Weights of a small sound classifier: mfcc input, 39062 training examples.
Rows from block 6, named by matrix and row number. Each number is 128 + 24 x the weight over its row's rms, rounded and kept within 0 to 255. All counts start at 0. After the name is the row's rms in percent of the matrix's.
# weight_hh_l0_reverse: LSTM recurrent weights, backward direction (gates i, f, g, o stacked) (model.rnn.2.rnn.weight_hh_l0_reverse, 1024x256), inputs 128-255
weight_hh_l0_reverse.112 096 [126  94  93 105 151 120 167 125 149 110  72 126 142  97 145 138  90 129  97 132 108  94 133 131 126 179  97 129 106 127 144 102 123 140 110 140 116 101  96 148 175 156 156 130 123 154 142 155 158 155 131 167 165 196 104 143 103 122 121 157 141 111  92 138 133  94 136 146 135 151 144 124 125 147 117 133 100 112  88  87 142 128 137 120 104 138 145  99 220 120  88 123 111 111 148 142 156 137 157 147 120 124 131 137  95 117 102 153 106 126 115 171 150 112 137 118 124 167 100 118 152 127 104 148  80 105 122 131]
weight_hh_l0_reverse.113 100 [150 129 109 117 162 147 128 117  86 119 135 135 191 127 141 129 176 170 173  97 105 118 109 129 137 137 127 115  83 127 145 153 144 122  92 112 108 136  98 168 166 122 141  83 130 112 112 124 108 129 107 138 107 134 144  91 110 129  99 115 146 124 107 127 132 129  77 128 103 113 135 101 138 108 116 138 120 174 136  53 144 125 138 180 113  98  93 114 119 157 113 106 120 135 122 106 183 128 124 136  77 141 132 100  95 126  84  96 127 163  79 121 172 116 133 134 139 119 104 140 117 142 109 144 123 149 133 178]
weight_hh_l0_reverse.114 098 [145 153 143 111 123 101 144 130 153  88 109 157 148 117 140 112 121 120 104 108 126 108 114 149 169 174 112 152 129 139  80 103 143 140 139  91  84 122 112 116 131 114 121 139 140 133 121 125 125 118 119 119 136 123 158 106 163 184  69  80 121 145 101 165 137 139 165 142 118 158  85 114  79 137 137 125 140  92 149 119 113 171 101  73 124  97 129 135 163 106 163 108  99 125 107 160 136 169 151 115 117 136 160 130  89 146  84 123 140 154 101 143 151 128 124 145 111 119 118 136 102 116 120 124 145 136 101 133]
weight_hh_l0_reverse.115 098 [111  79 105 136 182 137 154  89 108 110 105 136 173 178 133 149 121  99 111 122 140 133 129 157 160 127 115 134 124  88 121 129 134 122 183 109 166 152 141  84 146 116 172  90  81 110 132 157 144 157 104 128 146 164 145 128 147 129  88 118 120 131 157 109 182 135 109 126 111 126 135 109 112 123 117 136 132 130 132 127 126 148 122 170 152 142 118  93 134 146 121 147 128  96 158 109 101 122 144 138  81 102 130 184 100 104  97 135 159 181 125 155 133 140 154 140 100 127 100 114 149 135 127 123 154 157 172 123]
weight_hh_l0_reverse.116 088 [169  89 111  89  91 171 118 106  91 128 173  71 140 138 122 177 131 118  97 132 158 154 129 109 174 171 133 108 118 146 168 117 165  79  88 162 146 140 139 145 137 148 147 101 121 116 109 135 112 114 130 143 114 140 111 143 130 188 151 137 129 126 143  85 169 133 144 117  98 157 128 109 121 103 121 122 130 140 136 147  95  93 108 124 126 115 126 123 155 124 113 119 113 140 136 129 148 135 108 103 116 130 147 128 100 125 161 152 137 115 101 111 128  75 132 156 101 129 134 144 109 130  95 175 100 155 116 137]
weight_hh_l0_reverse.117 095 [139 155 141 142 143 168 115 128  85 129 120 162  92 134 131 148  90 103  69 108 141 141 122 108  95 152 130 104 113 121  97 135 113 103 108 123 155 175  91 155 154 138 130 114  88  92  69 120 176 110 101 154 112 133 138  96 146 158 131 128  92 158 146 136 128 147 140 130 119 110 155  81 134 134 130 134 111 131 146 107 165 160 127 145 111 142 138 128 114 102 120 124 114 149  64 129 157 125 180 123  89 118  89  97  93 163 129 102  81 121 125 135 134  87 137 109 111 152 109 157 132 123 108 110 164 166 123 126]
weight_hh_l0_reverse.118 089 [122 106 141 144 150  87 109 111 106 114 119  82 105  97 126 141 153 165 148 159 110 134 147 163 117 159 135 187 116 134 104 112  86 166 178 130 140 108 100 105 131 120 118 153 126 117 104 125 104 188 150 125 145 116  94 116 113 134 138 132 125 115 161 128  91 115 114 106 131 136 144  93  89 119 116 143 118 113 176 133 118 149  78 135 114 126 126 142 107  81 126 120  94 162 145 136 149 110 153 199 110  82  64 129  99 142 146 137 162 129 117 153 108 124  91  87 135 108  97 139 151 145 122 179 166 122 108 192]
weight_hh_l0_reverse.119 094 [143 124 165 148 127 161 109 135 138 143 106 150 119 116 121  95 115 151 151 143  95 129 154 104 124  88 110 111 149 136 131 111 148 157 142  92 144 117 144 119 138 129 129 139 111 136 158 137 104 114  86 196 110 160 123 153 161 157 140 118 115 135 149 126 121 105 137 139 144 118 137 124 122 172 109 167 106 150  91 130  85 118 170 143 137 105 132 140 166 100  92 125 121 144 112 110 188 157 136 110  60 130 174 152 119 162 149 129 140 119 172  88 140 100 181 125 122  91 138 124 151 128 115 111 119 188 115 123]
weight_hh_l0_reverse.120 093 [102 136 106 100 126 123 144 104 115 109 124  88  86  79 110  88 149  82  94 136 121  73 150 145 102  95 134 104 175 135  79 136 117 102 123 150 142 132 155 116 141  80 124 113 143 110 119 121 149 101 106 143 100 184 137 147 118 108 131 130 116  96 129 110 128 133  86 142 134 102 133 113  64  99  87 118 141 143 166 114 145 127 128 135  98 104 121 199 124  78 148 120 121 116  87 117 108  97 149 151 104 136 103 100 114 147  99 111 127 124 126 116 125 141  93 139 117 104  92 167 160 149 116 111 136 125 120 128]
weight_hh_l0_reverse.121 097 [135 155 156 155  61  91 130 118 150 111 132 133 134 124 112 124 151 135 124 117 118 138 146 107 120 115 137  84 117 126 137 114 115  73 161 167 126 109 138 140 150  89 119 136 134 126 147 120 140 131 106 129 133 162 148 126  99 124 128 112 105  99 177 135 103 134 110 176 111  95 146 131 123  95 102 146 106 143 111 107 138 111 139 117 103 125 119 122  78 133  75 160 162 159 109 104 145 172 163 125 108 153  71 120 161 133 158 114 111 149 158 165 213 117 136 142  96 136 188 126 163 148 113 113 142 148 127 108]
weight_hh_l0_reverse.122 094 [105 150 115 176 120 137 112 138 150  91 125 130 140 117 155 115 143 127 134 140 100 137 148  93 130  81 141 158 158 130 161 152 135 119 137 102 125 132 158 121 107 147 116 121  92 144  93 115  99 177 115 142 127  88  98 170 192 145 101 124 162 126  85 103 103 129 134 107 110 135  95 114 130 168 123 129 124 158 105 152 141 137 111 134 112 106 189  73 113 145 123 125 113 105 132 167 131 104 130 126 143 135 173 152 141 109 104 116 116 170 150 187  72 153 143 138 126 121 118 177 148 157  91 113 139 101 122 104]
weight_hh_l0_reverse.123 097 [166 129 122 117 118 133 119 160 110 102  87  87 147 106 140  78  88 110 131 145 151 153 104 138  98 109 109 114 125 131 149 109 125 149 152 107 123 147 134 133 155 103 143 135 161 167 102  91 149 134 108 114  77 131 143 127 122 123 160 141 105 126 152 118 156 130 142 155 164 147 141  92 105 149 118 139 106 126 121 109 149 116 165  96 113 140 143 133 157 116 118 195 149 140 135 117  96 117 187 124 138 121 147 132 180 180 123 134 140 140 102 134 106 116 124 121 148  60 135 126 154 125 103 109 112 118 111 115]
weight_hh_l0_reverse.124 093 [ 92 141  75  98 124 136 135  92 151 117 181 110 128 125 102 145 118 130 159 115 140 106 137 115 141 104 117 137 188 133 139 108 125 126 110 113 126 120 112 162 135 120 106 131 142 148 105 114 122 130 103 112 129 125 142 136  99 121 115 108 138 145 163 116 156 116  64 158 154 126 134  88 120 189 144 138 142 128 199 113 115  98 136  92 152 145 161 132 156 161  85  77 127 134 135 177 140 123 163 123  90 111  95 126 132 171 112 131 134 110 159 132 140 158 165 178 167 114 170 146 144 108 145 167 171 131 154 183]
weight_hh_l0_reverse.125 095 [135 110 131 129 147 137  63 119  96 151 133 119  87 129 129 107 130 159 161 113  73 141 138 123 139 108 123 103 104 112  81 153 111 141 141 154  95 140 118 143 116 117 143 109 113 141 128 152 123 136 120 143 125 103 131 115 105 130  98  69  82 165 162 118 113 109 133 141 153 102  95 136 112 108  99 145 110  81 145  94 107 129 118 161 122  92 152 142 114 128 145 112 164 119 141 109 132 114 125 148 114 106 113 123 171 125 140 126 154 106 163 140 102 156 166 156 153 151 153 122 137 141 121 155 103 128 154 116]
weight_hh_l0_reverse.126 099 [128 128  97 162  95 122 123 111 138 116 132 153 109 147 152 129 139 101  94 127  97 122 134 121 117 140 103 139  86 113 126 110 173 150 120 138 174 107 131 155 155 148 122 141 151 146 111  84 123  98  97 164 155 158  75 134 134 115  93 140 144  99 133 114 121 141 116  91 133  98 118 150 104 153 144  97  86 127  87  87 130 140 142 136 164 173 177 142 117 138 116 107 156 126 107 141 122 166 116 146 124 127 143 159 129  87 119 112 111 118 168 178 132 119 181 131 133 123 160 128 101 120 100 110 110 109 150 165]
weight_hh_l0_reverse.127 100 [158 168 101 142 126 164 120 141 123 157 121 156 118  98 168 152 129  95 130 139 134 125 112 127 123 154 131 174 105 129 134 139 135 126  85  91 113  84 170 130 155 148 155 113 155 139  88 109 113  92  91 156 158 167 149 132 157 192  89 124 149 153 129 148 134 105 160 148 187  97 148  71  83 129 144  94 119 151 139 139 145 142 139  78 102 108 150 130 107 163 122 100 150 139 135 114 133 111 111 127 111 162 140 135 159 117 109 116 154 107 119  87 179 111 150 112 140  99 149 118  96 151  99 129 146 121 123 124]
weight_hh_l0_reverse.128 098 [ 90 153  95 116 111 125 110  90  93  84 172 144 116 114 112  98 107 137 146 111 144 139 156 131 137 127 153 112 108 156 133  94 135 130 109 138 154 108  89 128 148 137 159 122 105 107 118 123 166 151 138 112 115  98  74 136 159 159 121 154 133 112 144  94 145 118 112 127 122 147 112  99 142 137 107 151 138 122 139 167 164  87 141 106 149 119 148 138 137 116 155 158 109 119 132 131 115 139 130 115 109 165 115 135 141 132  74  96 148 137 108 124 108 186 110  87  83 148 129 155 113 135 130 131  73 106 121 143]
weight_hh_l0_reverse.129 090 [170 164 119 133 120 134 119 127 119 135 120 107 147 141 149 132 126 119 114 119 128 121  96 100  77 133 135 125 125 124 101 117  72 124 113 142 140  99 147  83 122 145 106 102 161 131 156 118 146 126 118 113 117  84 127 137 150  85 133  92 124 104 121 103 125 144 117  99 163 130 163 130 128  75 126 169 192 112 117 153 126 130 172  91 118 160 128 111 113 153  98 161 161 130 130 156 171 158 102 118 126 101 134  86 155 115 106 151 158 136 134 123 127 172 173 132 101 134 159 113 102 180 107 124 102 139 143 157]
weight_hh_l0_reverse.130 095 [127 101 124 145 109 126 131 107 119 108 123 133 113 128  91  81  96 140  83 119 112  71 100 130 185 142 158 148 152 128 115 169 139 138 111 111 133 111 157  81  99 175 109 117 119  97 139 112 177 132 117 100 128 127 144 115 107  85 119 142 139 147 159 174 154 125 107 184 132 121 110 183 112 147 129 120 128  91 132 102 129  91 124  83  69 150 152 159 148 131 123 110 101 132 125 111 121 128 143 163 131 108 167 142  93 131 159 112 124 113 122 139 140 159 118 119 159 129 156 176 170  64 121 150 106 118 161 149]
weight_hh_l0_reverse.131 095 [151 174 139 144 166 150 113 136 151 124  67 153 134 126 115 126  84 157 136 160 111 187 159 120 127 140  83 153 131 150 123 129 117 150 119 140 149 178 106 125 122 122 106 132 139 108 128  94 122 143 113 187 108 185 105 164 135 122 115 144 120 153 115 140 143 133 105 198 108 137 118 118 131 106 140 111 133 122 126  38  97 106 128 144 129 134 122 137 114 152 132 136  79 108 138 138 145 128 111 124 105 138  94 115 143 147 154 101 142 132 117 152 174  87 189 135 109 135 146 152 160  94  71 101 119 131 171 133]
weight_hh_l0_reverse.132 089 [ 98 155 147  97 159 131 139 134 118 115  94 151 131 127 115 101 160 209 172 162 113 157 105 162 129 169 172 146 139 110  88 140 149 130 165 148 155 167 107 111 127 124 139 113 120 138 122 111 134 107 148 109 127  96 124  98 164 141 150 102 115 144 160 135 116 120 106 117 138 102 106 131 102 108 127 130 165 133 124  97 139  89 147 137 143  97 153 115 120 141 176 142 140 149 138 159 100 135 153 138 121 157 122 100 139 135 128 142 126 147  94 127 118 147  95 121 170 110 176 120 123 104  98 173 177 156 135  99]
weight_hh_l0_reverse.133 097 [134 138 118 165 129 151 116 124 181  97 136 138 110 141 107 123 139 117 104 123  98 146 140 117 120 101 154 148 192 167 143 194 170 143  97 157 114 137 136 132 151 106 100 165 119 129 117 135 126 164 118 137 108 136 137 113 131 120 158 133 153 115  85 107 127 156 127  82 155 125 125 107 143 110 151 144 101 123 161 119 118 100 151 138  86 113 142 124 131 139 137 132 127 142 120 111 209 149 101 116 117  99  90 145 106  71 127 141 146 122 106 133 124 105 121 148 149 171 148 164 123 125 133 156 155 133 134 130]
weight_hh_l0_reverse.134 094 [144 141 129 114 142 115 113 134 133 148 122 127 108 122 128 124 177  97 100  71 164 111 115 137 104 105 152 117 129 106 107 116 118  68 168 140  99 152 111 128 145 131 107 165 128 151 146 139 154 160 123 140 113 142 122 164 130  73 108  81 132 127 122 108 148 152  81 133 137 132 146 142 158 150 132 169 109 156 137 115 124 126 163  89  93 124 120 122 121 108 114 116 167 129 136 104 126 157  48 137 178 115 121 133 130 128  97  83 113 138 161 101 186 113 104 135  83  79 167 112 145 127 103 102 118 155 131 105]
weight_hh_l0_reverse.135 101 [132 135 109 123 127 136 114  61 113 190 126 126 136 137  84 100 149 105 138  96 108 119 131  57 173 118 177 136 135 149 137 102 114 103 138 116 146 113 158 154 100 143 109 160 163 170 103 159  82 126 117 124 112 130 142  86 169  98 112 147 117  87 125  95 123  81 123 104 164 155 113 141  95 118 121 108 104 140 107 128 141 120 144 127 158 123  89  97  63 129 104 158 127 106 107 119 118 119 147 112 140 142 126  99 134 102 126 117  86 118 159 147 127 132 168 127 166 136 133 109 166 102 139 161 129 158  84 110]
weight_hh_l0_reverse.136 096 [138 147 197 106  96 171 156 108 114  80 158 133 173 107 129 127 133  99 116 169 132 122  75 170 134 152 133 176 136 112 124 136  74 115 130 163  84 148 150  98 134 132 109 155 157  92 148 131 112 146  87 182 175 114 168 127  91 105 154 139  97  87 150 176 152 149 130 131 124 132 114 119 121 113 127 112 116 124 142 154 141 111 140  79 116 126 100 132 138 120 140 124 142 123 115 129 134 113 111 111 148 108 126 103 116 140 107 102  94 146 143 191 141 153 113 145 153 102 144 120 131 129 159  89 126 103 133 125]
weight_hh_l0_reverse.137 100 [135 116 138 141 105 105 135 134 167  78 122 120 136 151 152 138 121 119 103 152 114 116 166 123  89 108 143 150 125  70 162 113 113 134 112 130 175 123 129 124 156 128 112 132 111 100 147 131 100 149 178 107 162 152 139 119 148 152 147 144 167  65 144 173 118  78  96 125 105 127 126 151 124 139 139 112 122 139 137 124 169 144 113 125 115 150 125 193 122 152 127 128 124 134 147 103 132 140  95 134 118  94 139 110 140 161 136 123 113 115 130 109 134 127 165 110 142 147 122  77 122 117  83 151 143  74 118 141]